Weights of a small contrastive image-text model.
Model: 3.47M parameters, encoder arch repvgg, text encoder norm rmsnorm.
Data: 97500 training examples, 43.1 epochs.
Rows from block 2 of the text encoder of a small contrastive image-text model, named by matrix and row number. Rows with one number belong to one neuron. Each number is 500 + 50 x the weight over its row's rms, rounded and kept within 0 to 999. All counts start at 0. Numbers have three digits each.
After each neuron's rows are labels from the 100 texts, of 14848, where the neuron reaches its highest value: "fires on" is the input token at the peak. Only what is clearly more common there than usual is listed. The data: rendered made-up planets.
# fc1: MLP up (text_encoder.blocks.2.mlp.fc1.weight, 576x192), inputs 0-63
# fc2: MLP down (text_encoder.blocks.2.mlp.fc2.weight, 192x576, transposed), outputs 0-63

fc1.117:539592496442513639604545521556542554465483448500544548485496469520492501501483397483546447467605537451485554463477535475529493514448520515473555408460449448550507545528494487560597543558458540
fc2.117:453479541519496540453531490676451446486536466516509472443508539465474456553560416536532578510536486677522523494465451523539540508554436437508522515487472450485571482477499683418480455665455486
fires on: "rings"

fc1.70:496544470431536550611550548551580511451459429516538557516519501530497518488524476481563448455582528465469548455508530424523501474413532536470614404425478439563499546512458504491563610551437548
fc2.70:472486514497505520482486485691489458502427457491466514397502531574521473556554489505489491459480446712487559514507474468500453501441501497501475533467502482581555491502467710486500498691475460
fires on: "one"

fc1.408:577581522472475547586562511549536541417462484516558542483483495525501447475555405538592469486595532483476581466478522459521535503432537515474589416409500456551515510483483528549589546592488539
fc2.408:562524498561541567519428503723481475559431567501556502592496510477504488485472495496518563487548468651561472582464506514501476510476509530487502459485508454487538497445486654502542446690461454
fires on: "rings"

fc1.102:494602518448506673541528511521514506462479466514474527475499492541512535476499418430542402433620551486483585492462539528532484485426559525462509468481522478508504513572462496584580560528450493
fc2.102:499501431533494461502412551599464441607535509507528516451554449452546495455457503474513482540472445649548566526486416462547471477454512428536556515440513470553524510504465639459454484536518473
fires on: "rings"

fc1.423:475528480481489608476513490518529570465482492419472542500523507518512492509471461545509474485647518522468660441510589523473463499460503479547562480431422518497490481455467540570489519510507575
fc2.423:507442493525566387492469524483456441468424432591516507572565497491488476475503545564505493510507470484543563502516517501527494449528501550488524521526519522482485499538504477666494568559416485
fires on: "with"

fc1.535:522568576433468578493564499579530464451432502582453511476502482567488510503509393462535482457592503461422596532476449474511488465475528542423518473440489438562504523548468473511607590527428467
fc2.535:523469513633472460591499538547543473601623546402492570467484462527578547453510434483487489425491544616495486563512445485514500534506484460452549465560510500549523475493501603562482483551555465
fires on: "one"

fc1.55:540599600370414518443480507502504484481458550450547455525451533505483522503446460590550556433532511436535476443437504581499481465523467408598506417495528443534507439485447503513637475487451526
fc2.55:504539518570484436511530541508463426594461478531495441485466474463408480492513504516485483472673501506501419505465494451473438568511575429505454549513547441562538575525481501608474477505526451
fires on: "<end>"

fc1.193:486568561482469548537484567517518560472494461573479516471521507551553506524460465300493474508536554549485503620478477502483486478485516495427519437486481468539503623581467546471554622564446484
fc2.193:466496485545446465541480482574540443502377500359489569555475450461537510474522511488521484471514452363496422447512568480503504526490510499490481514494541482569482560548587472465443579397545508
fires on: "one"

fc1.543:518567512446489658598511526551568555478481460485554487476505484545509511498493405507545422464618554458453575465463530469520491471442533535497537425430457457570527531516421511541565559540454534
fc2.543:528503532519482463580469454661488495485498476519453562455503543427478466483572513533457491582473464649522615496521477504522551424480491499475467504556464548477516508494469638493507463641493471
fires on: "rings"

fc1.81:495601541374479464462478591461499497493533444460530534595510488511501473532464422584521519583555422476468526517470445572463457534432519479583436367540570388464469488589410482566607498526394469
fc2.81:391517475474514502549490492505486477488490563474556421474516427483523413608434483460566567607507516501524426472475526386502445523554517491547524558455505551537456506567534504485558491532486480
fires on: "<end>"

fc1.394:511593536519422466453506500532545388423474469471498464524514482617514471506434422528585477421447511500454503499486521536457476517525421516510460590509446507556449546484456557502530523553355554
fc2.394:577381570494488535499565522468561454398492490547536494579487493417412485527534568362419531520578404509557513451478446448475504486466582438544537434435564451618524488478545500515504532512493534
fires on: "<end>"

fc1.347:489593553474452600517576489534520525436418433576467511476505488555482559489530426443523463427584496468438568530499480515540477469438514523411505472439509436540513523548497475512591573489406476
fc2.347:476478429579525472510559515529497436528667520430393626450557543512428526482507535566545443421445491628494574470506550504529523554420466530529549470453582466541464574499469598516473486503545490
fires on: "one"

fc1.469:526545576450426580497573496529515534466405509564476483461490475587496513491535405438512488401584509502430570521482483523565542490481492512455493460415472431561510541509511495524516586535402457
fc2.469:459519572607472521478538461470506483548613473444531607406444432478448535443382502568446546564511524546461518474539471434602559463473568537471450554421588486495489546474508588588527481509415494
fires on: "one"

fc1.44:548575477436524533589548508556541514465473447524595588498473475475466437484524469534579483482569521484489559474512535426508501514438542514456583381437477468548517518484495511478537572558471562
fc2.44:498466514460507545492493488750497460506418516494504424436498508564496441469467533492498488486480475678493527518470513477497439497413485528484514519508485472529496541480473717461536525752489518
fires on: "one"

fc1.68:516578570447464594523568546559520522449427475558489521448471469552529523514539406444501474456567520440428599522459492510534510446487533515432497478394511434573516542520480457518582579510406470
fc2.68:478546577640486507550596503510468537484640567465488548541560472493513539419473462481416497529473544548434536490517600571509518468541551503562476529515523548376445490557444574535505572519454536
fires on: "rings"

fc1.131:490536476481498650448506511513525531466503486419492535498512500504509480514495481548522470490652523503449637449463621527486507480484509444537566453449426514516481501504475508527467502523486551
fc2.131:456462461492554362461480445496441403466417511581463504566625524473537461479535535574529493474513457484480484514514516542547497469499535484528549524501588518477529537549514485648531483588465471
fires on: "<end>"

fc1.435:584480446445565478511479545572517445505498403568480571533515493461521463467494548461530546518425432512509484525459479452498519534515554581395442505482499500525602517557547528428510549438470459
fc2.435:472499482488511490520447497332519472486611451448520465492444486477468543506490517435472537496523487309524540546497503516528507501491488540532497527483504476473569525514559313479511524155522471
fires on: "<end>"

fc1.213:493584486509451622474513536504526517436518470450481503509527470541477534471502451534583432505590495501406672445518598497480505492468494414542541512435466457548515511452475503581542525490458524
fc2.213:498548543529526417498500447510490483416461494574618552532505550611459517622508513536513550484532589485533607500463516519612538420503547546513509489445468576462450556420537521569491452577429450
fires on: "<end>"

fc1.385:485531527483494614533504585502533496484491469441527533497491506512565527523524448414519490493586461497458659518457461511527535440503481463529532489471475456696545528525483540533527524517450539
fc2.385:594570578471534489514483438571635472487397504594460437565563411505539503554466491471503494512475481483392596473444517574556444486532526498449468487487516474449501461469491477507467457533551447
fires on: "<end>"

fc1.450:574580516438502583575550515548548538460467462490589570489473470540504511507535405531583486472608529473509584457468553444550512500454540528477575396432477462545521534486492505528541571572480553
fc2.450:488481458462553542478547537739523490497489510494519469551537564475518420498414474501490458510488499680471483554483446502524485520460467457502482524509408603501492513463506709451548484697490485
fires on: "rings"

fc1.428:478638557382490468503526580454509450553536427455554529524540515479499514555532396572516512456473454445518515491513514533514478485546465556500469456499494322520510461514461514528637492504357507
fc2.428:429456552521519502506480483503540470405502575545477442537513510482521458565429377508487528561437527496486496491461506486487380533520506624588458534480447513531502474461484500408446520511497501
fires on: "<end>"

fc1.95:523597596455504579572566494561501490420459495549483550474490493544490515466509380473552421480637521442449569513457478563530531490435555526426529449420525449523538522525457475542583565551468492
fc2.95:464519527575502496540532509675430434471479572441545496559533398454549423466499467477422543455514547680525451443493598463482510485558482524427528483512436495478531484480478679524551464601591500
fires on: "one"

fc1.407:540565494452507566583582509526540518475471444498597557498480470526487499474537428521563462469614532492491549469498531437544507511431557541464583423447484517543488494458499526526548564591477541
fc2.407:522495511524477522536502445766454490497458518502545509546513518487545508499470522492513545532508493698509506564517518485502481551465491460483473518484499485503535474528445702483562474727520513
fires on: "rings"

fc1.137:535605539456402557484529535641504474461482500483486494540501481553467528519511434508522545438585503430454597530488511549522507452509454561490495523344476410573518528472488479530564529542460511
fc2.137:506563510473509420505473451521602538434494546440535554547554496494515510513480490490545554429502513500478507505495518410493476428516539515509430496557470485514494497546510487458481511549456468
fires on: "with"

fc1.4:547593503469523559573567527543548519439477438498559558496491495542479460485557401524570460493573505476486562478530515470504538503420556543459586450426468465542494496480479459534608559565478535
fc2.4:516516491528568507430531484668514486569452476500621464560515505455525455554480544478473549538527440656557519499518448507458464517440466429451481522461560504513497492510490637463553441700481457
fires on: "rings"

fc1.516:522544570452419601482560480551555526456431479584480515492515503583514528494502375478536489430549507480454598537485443488550506459465532498441532494435501434558498510565456484478603572511396466
fc2.516:451524460606529493503564527528611516444595564487439572571492554570615498537533543455484495553502424565518542518548554510548555548535436457473512399574489518497547507435461590543452457516630406
fires on: "one"

fc1.434:550563495418515605610546506547544546464464471489551577478494464527484468481511442498546445462598535477493582449481535457529513488448532515493552405422465466527494506482474502521551558581448585
fc2.434:480523492470441517497542464765537494461505532517560524543507516470505422484493464518544519437441506680519525521525487545530534549439493476529493477483464556541492462492491689452483470693502502
fires on: "rings"

fc1.72:428525543498371558483490540455501423413513450462559519562527496633488519497472395591617489415465468473402532457467503547511508461495488486584487493533522510499472506443466531457565495473348546
fc2.72:573441454514420504475463457492589473505474595465555414438443507486493525572527529509567383485480449506479465486529478472471468440445546522548598485429568465593427469576503506558497513498539503
fires on: "<end>"

fc1.546:502564581443448548514564518557523524444444457591456527476516485598494522502514425458512463456576514450436581556482452533544507451484549550416514463432512435563511546530480469524603599514424462
fc2.546:519466502517472477513468521543475516537647486499464541534546429536449361485481519485472512418524531586461577532470450560495516497475423409570519540466581543477482439525531593526585507531478440
fires on: "one"

fc1.201:502551490502460622487525545514542548482522457449493520484503486545476525518496420543562478475615471476402702436467553490509502471452486444522555473441467471557531507546499503571516514507448546
fc2.201:436539508509565447446489443520559510516393545509558533597524549495437463575444539627527527531481536476490500500433468561572503500507486508500429454450514574432522480479490502487551511578506467
fires on: "<end>"

fc1.536:516525479487501601458491536523501543461514487411509521508483478516510480512465483570585450549594460506395722416467567523482496505499489475544564446429441509566505523468516506533504501489473559
fc2.536:549504544484569369524534489534558493519468474617561434581483522514485483539504469590476511586473481474420579509496473553544459459539433530521491540490485499458532480528511484499455540515413484
fires on: "<end>"

fc1.125:521560483499518614484514529506509555466503502422510519475486492520494466510485470552590458519593472502417717412465588499486517497492496461539576453426442507550507508439508504557493526483473545
fc2.125:535506512453546331471517485528551480511413483581560486576512554486478474536506474597485524531465501465432601498496506532554511478502466514496451531472489569456538495508503489545450509551450465
fires on: "<end>"

fc1.127:507605547438421472523473554409484470420496603516499470522487526615552472523472386464583484464498479502474480454427458580495505448430471534547467524525512394550508485486469525450484453506422478
fc2.127:436578609553416519562454434515474553483531515485608474492539505427372541603543428495435476486484560509478479477455370349480544479466588507531533491442557506578520479429559499418500481507433541
fires on: "<end>"

fc1.168:498556555436439473478518573488493485482542520426556500538528520531498563493507437568524476444463450425492506441467531592503489540435413508474389483543556455460526426553545479478478485511409514
fc2.168:461484531507600500591537487497428423510495420456536517564510465417612463511521498513548500492502494502462528415582531565475469475410497478561518418401487396565492513562525508458591515505504529
fires on: "<end>"

fc1.192:545552517478504570603572534557564527451470460491544549494493487560493511491557424515586459479601544478477566479516549467551533511431548516448610437427486473530488504505491495523589589567443536
fc2.192:506487500520520495468439485670534468535482474485498456584505535518521478532513537485481494536493471678483531523491518494466490541445458434500474540533537545557542441446439665500539432711409498
fires on: "rings"

fc1.505:517611481335433464543506546468523474437527467478463476574466515554488479496515431581466532495530472416421510500477495549410485480470444479612500487502531392569523493555465433528559472518353490
fc2.505:514478489531554549576504481506595522447494534431577503565490467495506463569441450388462511557486449500458456456494437545419470427507552524506505538458487492572440521575459502459622484522520558
fires on: "<end>"

fc1.574:546588493424496575594540496556564548461481472485607564485482469511469502482531433534537458485620535498511562476484539425495486488425556502483587358430499481527511520483534517527555543567478567
fc2.574:484529565517501553527526496776518494526512519536468470515501522523449473510441496464517461538489498698452483510522441503558484465491476529518491517531486484514536528504421707430451487722514510
fires on: "rings"

fc1.491:556569499484499577609572503571528547477459483513573533492478473516496473512546417521542465478608489460502561474500545442497503503427542512490582401436481455534505507506500498510592552567487541
fc2.491:491538555522489573517509530743502512506499502458541454557533526473505484480444513506537577491526508692514590532483453475564487479477482494507544523509471515535477446514436692467472478711439504
fires on: "rings"

fc1.236:596574489422496590630556524551544556467461481509600580474484489513478491467543420546560465486632530443498571462481506462530501496430542502470574389415491488521494500469486491498524570559461541
fc2.236:498522463567474539492505488762457494552499564465540490599505459442480509473494543497485526540501538693508504519528474470465511517481537541491511496508497547486458501532478723570494410705484548
fires on: "rings"

fc1.289:493552557450437580492585506572528458425425445570463512450501488589486543472491443420516463449546518483466562567465471537530487460536516531443512496445497470538494554543473455522574610520426453
fc2.289:534574493580505517524536472513513431606673530364517529435479534544486501491489477534540547492608608584506567501492521469517504406570518524440476525542455504520530550502448614536438479515567573
fires on: "rings"

fc1.285:502581557444435582471599484555505483449437468556488538469490496587515513488506425465538451469562511484461574562462488526507480488497546532430492495404484426553498557544457463525601591533441461
fc2.285:542537449572508589491554528519507559521636393382463529489515442428548483545528475486383494576442469565561483498555426506565456529480481502501485489559568561479491428489487581482505573535462466
fires on: "one"

fc1.388:543558490462497605611549536557550554480469469478603532484495486524494510503552415505567454476623529474473594467510532411543488489448546532497579428423469468548509491519475514504582565557468534
fc2.388:488468466536464443603437483748504519518478493559544580601562527502470504513496494525527507485497514675550539545437462532452496455491448440506546465532496514492450489494507691480530477721532525
fires on: "rings"

fc1.63:540556496462498587604540527556551547469462445510577528490480481527502491480559451549557428488581519485501581469485528444534501502435557517472571427416455452557517521496476493520568557569474559
fc2.63:489476538571608506508519522697580509496479527533509473543505507527439544514516512461485509479507458688526553501460455518438448503467468436545501498434514545547506439427418694467530475714499475
fires on: "rings"

fc1.56:545552488446510590624545510527579545495468469490561562488506480531473488472510455506550470482604541455482563458507491485514517494413542553468608405401477450551514521483498503520567561559467550
fc2.56:575517512551513523507504537683477508550498504509567493509490499505512463515488552454446541544482500684574473547514472463538476557458467483488519548558519537555483496534399681503451453706500412
fires on: "rings"

fc1.0:499564563453432572501556503563523491440424430588466535466504491555499555482469426458531480434549536455470567549479458499550466460478533515400479521432492433549498543528492470508578625511437452
fc2.0:503484589573541558522561499565533526547647472483539578442500529521528500497473493531488518433574532593536651525449440500475497472540504517488452517557527527518419443563489605454503584539514567
fires on: "rings"

fc1.495:520594522470453530484442528529501473484535477452554494508504518531539553505502489612545530477544509449493494364474449440496499571490480452541471518461554459510536396554557470536473485496417530
fc2.495:453592566564431560516486466494442359543538535540522444451515577496450534493534516475594468481440472505592446541501517439456443433459513479507507618583535489601416512550536509487401473506484529
fires on: "<end>"

fc1.173:482548556450483557521562501549543496453438447577463526476510484571471520505517408458527469439583493474446561556464466520526489467467515531432501459439487432557500544542482472481611597515373462
fc2.173:498550416661548460508560535532499521553625493421519574489557434533491517455533523507546478445503504608506561437509556549505603530460489515460477588498514533417563495553518595610492454511560480
fires on: "one"

fc1.331:510583535436445564553554515563519519445448483600455511478495483562503511480498436476527443459565499456454562527479499540548512455433539530406505449442504456514523507543478456503599566512439458
fc2.331:463487430630407487462554558623482595511613521492518560437595573568480467514478449541587460406517502650435486494519492492444483483454456557520536519452516496520530543592490668446552437572580481
fires on: "one"

fc1.134:492478479479512582473500499528464547485486493430506576497507488473472440505467509565470480498663569517494620454502545560507491528496487483563599444452426534495458502447506532557476494534536577
fc2.134:526471532549509438496464470344460526497565498473528509539481536481477544509586507514473463541520528327546512494488503487498448455477493523495515523592542482549532435485536292479540493322471459
fires on: "with"

fc1.34:571556472441519548593525498542550527466469448501620566466496456475485442464521457516558473475555538519520548472499532423523492494415553517478577382446483489539508514499489512504536539559501551
fc2.34:476506531520497524479489494814497493512412505488493466504503497515484485490464523491529486498474471706492506509466498483494446494452461525518497507501475469495480491508469751478508538741509531
fires on: "rings"

fc1.279:536529451422509561606556508547544549470464455502615565487491480506475465455531447533550469487593523494511531479516509431510493503437520541468588395425468478521502519475492527464544563550470553
fc2.279:515482522480500547481469490755506476483413494506500467462501482547513470437495535517535502496511478698489483497495493487502468466411498508511514496532481484507478512520429739430511519732475512
fires on: "one"

fc1.154:502543480472504623536500535522528581472498496412490518507510479532512502494487471563555477492601452495411723425479602498500478468482471455539529496422437478573511488507476482550527519501476535
fc2.154:561501467466547351475487512506572485524425552606547426522532496523492495558441434549532577541550450496479637484430496537539463440541447452570473530433492564413515548507471498468439523559500494
fires on: "<end>"

fc1.80:513594584469442593519556524568503519446424487580471519467486477571510545494526400447517496427582510454412601538452477548542522459510477518426499469446514429550500550533491487529563568499389463
fc2.80:511476502599550463559583430497514489589598612477489559503477470545522478412525465516524551482509509573568458498462453509605510466498506477458474422500515544499485541519515596622532566522502559
fires on: "rings"

fc1.356:502558587484465593482572516555520464438428482579462527446496476580489554479471417440525465437556522494433564545471477482525475459508527509430478548442478491563498522523457479525566614510409449
fc2.356:472535513572537413444537530498513502468633546520489624472514530464423492564553488409487576528440485566514509451502509468470483462494479417507535421445567490516441536430423605528400506509591557
fires on: "rings"

fc1.504:490506560483532497486510557481491485462442428592396547386502550546449547508481499409548534504454442583451511540495468499501521465507572522390492505503533453519578528474498542434567639545386454
fc2.504:518490469432514612518528521529482541479592491313474553469465468496461550475509499454484430501547569419477457476522452459522480507464538584534550436471516478526569522554557488459499541439526501
fires on: "one"

fc1.214:525558552447475581524563490569518502464440467568439518486503496566485524487522425471506444430563498459440582532498468519523502458470541540445506464441539437546518552565478473522632585537426454
fc2.214:548504526552469478513497493576559480512614558445473516473498520508509435436509501570552517485424543610534622557445546522478367433494405473466450531494548611463493458536443622482462478568595427
fires on: "one"

fc1.416:425491496482494517515481522495577401517534452505453509553502597521536562484530442513535418506531545460481448449529585532481449402446534533559425485513513460546540453479447434496588483479366492
fc2.416:487581473507521410568521482492514516377521394490540474560513486415578515553451577440547433474542481499457462533586572566504516500552552473492464568492513510472368525545465503532425462512508566
fires on: "<end>"

fc1.565:464566532482474653466499531504478490488509483384544505499497491518487507514468431566556484445611536434389674456526563555465455492500464461535460489440443432597518514452450479570559498507430525
fc2.565:482562444562515439527476462490499513428476518534467459527578453375557457587407478461526513478606473490593513537452635493540370437505474494532448500582530424433534460527435504448451468550503571
fires on: "<end>"

fc1.109:507586555418418482439477510480489449417502465509496558558484495527505422500460467595509493460542498480506457492484475546473480464394444446554489443562537438542536498443507453527586500498397475
fc2.109:492405560550451472562501488496508458547521609514352489378471578478466532476528474496538468533538489518449481444579499450505415518518467438422482581494507483569541458505473502512518486507541515
fires on: "<end>"

fc1.286:491562540462407489555480581476538588489487542554528402506460516545495520475449323572488532437512483476519457476495513517500496397438457486511479306555534445529488503524528487491612455493349495
fc2.286:513470483531442580557517482511494467514524569519455433515456508409443477569494472466454425520347483503486409541512470386438509518522503552570510532559582494560515477462538498444488390506491533
fires on: "<end>"

fc1.552:483685534411454459468523502542499528474492543480571439608500512544513592503415400555515455419537491488498538543539462533478428437493461487471522495462488409521561535477445547477540518518415501
fc2.552:456464478485480495583546516478627559444498617524493502546553455414416462458534555453472568501564447498526561464460418499512456524489504504548520552498383429489462498600469498453536534524444582
fires on: "<end>"

fc1.202:410569522432405490485483560493512408452521443450446484511518529512511618509497470537541484431479484447533440445507470520616519392512443492557468501515539489506528464467483491541569485531308559
fc2.202:496448469496510483549538505514564504467476498518500408513491444454473459544465403484523531603479495498513530455443491619516458615521507456540466550424546509562514554520513501444537518513480474
fires on: "<end>"

fc1.276:482576534450442574500575501537529482446421456571434517452503499577498579459485427432510465458563523488441569546480478510545466444531518524445502511445476460537499553531502477514581612509437453
fc2.276:440508505534497434494543555483467442564694525430513551447553511462496442505492522454576589421499535583479608497455487507491554464536587464433511461518486565464452519556502593502424577499543588
fires on: "one"

fc1.467:489574568470436574515546513558499521463427487591457504457514491558487515505524415427525467438596503483425587549466462527542508447476524527423509485442492430569508544532437485518600574504435453
fc2.467:551553468578512467488484526531590554556628512473504623473517482572511446448583502493563474401477459584569498581546507484512458470395433475517519450513560537561523471519493608526486483536580473
fires on: "rings"

fc1.144:550558482436509571622549502547556556484471444484649592465508479469493470462511433524538473468575521508524544476472532394523478512428542507472563390443439491513506508506488548526517531572473553
fc2.144:475553504527476490519499456831491504516435483476504471511488501500467486472468512528525487489475492680460531480478529455474466468456529513501514490521467482509466488514473706484498516723462562
fires on: "rings"

fc1.384:485529485461472627470536535507525539495503493423524533505515493506530506506487449574541505512619477481413693411508587504488513488479492464568582481423449475552495492494482522521521513515467552
fc2.384:489483535530623384486536487531565514464384485589564513656566538509465498537513509523477586578516486490438513499524519573531524486501508493472421495437475528382539512510474494530515530576488483
fires on: "with"

fc1.228:504571561429452575526571508539522515442471451581442518486514485573514552505533404435523459463583523453429585523460475554532494476475556538418528450456517439549499548563468462527572585509453446
fc2.228:495515489529468422603560496555436526545664541479521610531577522462521467483491476473429477444531549624467527560537538507525523493554440490456464573458538535476503477557493594522499458524528464
fires on: "rings"

fc1.316:519522474488524622471502525507480545456501504417493511505493488495506447498467506558575452554619470523422716417489588498482498512508503455560547463425426515531491512447508515540497538480494547
fc2.316:551502477435530373497531493531561494525434520589550518581504493501457451525463468591467530569485508461470555498516507539526495415522411523562475514503478588466557496513522480543467493549439511
fires on: "<end>"

fc1.41:492545563458489569510560561594558479458443492549474501454492499569514533493498434396529484461598498473452572554483463507536483441521537493455485493431465483584513537564478459500607621531417447
fc2.41:539505517570455481450509495523405575578670462474483576460569551558531540484579494486505490534484508540500542519452521525474489476520541475410494479514550517465455528521473616540470560537469555
fires on: "one"

fc1.148:492549499478507651474506507498530541479485486411510545508517494502501517519494492547516460494652523512468643442479625504471479492477501440545570481441425533542483490508475517554464523526489572
fc2.148:437448495541568353468429470492460485454411476583492496591580506466529464472559520553502536488527480487516454533511549547551545497491547520499530497509556527450526483536502480596519517576423460
fires on: "<end>"

fc1.518:581527475494428427484480545530570503467459515430549462584493476561511406509481451595550472434496473456435465447493572534501560468454430466614479497515607550469539428496435540500530375509446533
fc2.518:515437475489482496496542518502579398489482568544453457433501594445510497569554493492610645556556530491451430475522423453486434475568510525525444586518627511586487437547518501446504484505552517
fires on: "<end>"

fc1.209:484554496503457639520503534514543558460473480444499546541499480547496544484528452541528498456612539487466624437539593494511511464442520447557586482439468469542496470520474463538543508508450535
fc2.209:470548509494441405454475454468487515508420399544522594560580498441425462474549520562458494496463474514467509529464458495556510415519497516499526461379585489477510540547602505525498459570451442
fires on: "with"

fc1.550:489575520468425642495515522550505500444493474458473492522511504512487482466520449525587480429584499510402645442495597554511528504458484487501494480330465497575501525467477506547493543524451515
fc2.550:479521517533479475554532557490465575393457457502601520587542484450444454490427535584508564545540474496481488491470463411488494481468537408454485507539592537478417512436575500485556471573426451
fires on: "<end>"

fc1.382:490577514454452601531557512546504538443433484613469515506503488593498503469503402459543460445573503457431558527435464543536500466497527544435507471446511449556491533553466455498576590523423462
fc2.382:541533486562484490486501531553502601576638479527463561456524565606459420442598509523504534438486467606449530572550501471478449521506437438502462454495565599536489500475547611551554441557546458
fires on: "one"

fc1.539:508547552478424615458556522595529524462423473557476498452493480601489515475466387456539463454591502490455588511464529497509512461537545489473491484389463452608525557527473476522571580514416479
fc2.539:508484513496402473444543624491535442460583472476419471401535435446467499455489465531443554418482543497534503425620468523508437439490565510480557591500475473421496453531484586536448562527396491
fires on: "one"

fc1.373:528561590477469606571564495548521516451472523526581541471505492540483529488577405508511458453601525471502566479475485468543489445407542487461530493442497411527536505532495530516598556599474520
fc2.373:533500488525528546508504481684497398445494452474465416474480550439443560632494477573532511540530498613529535436508547479513495473492499471462484563504430355501495569503399630465482502618550592
fires on: "one"

fc1.426:514519514448405567480513506599480492420494490483472525530490510513483490506476477583530527488504479479484603465511543583459486460469471448478495464275460466560482512426520471549546528518513512
fc2.426:502415579570541442505515535507630439484489532509614493490482477513410443550498500519536581495564450462475423457510625485566458526588550524462536520516489475446414560490515499513479559530423460
fires on: "<end>"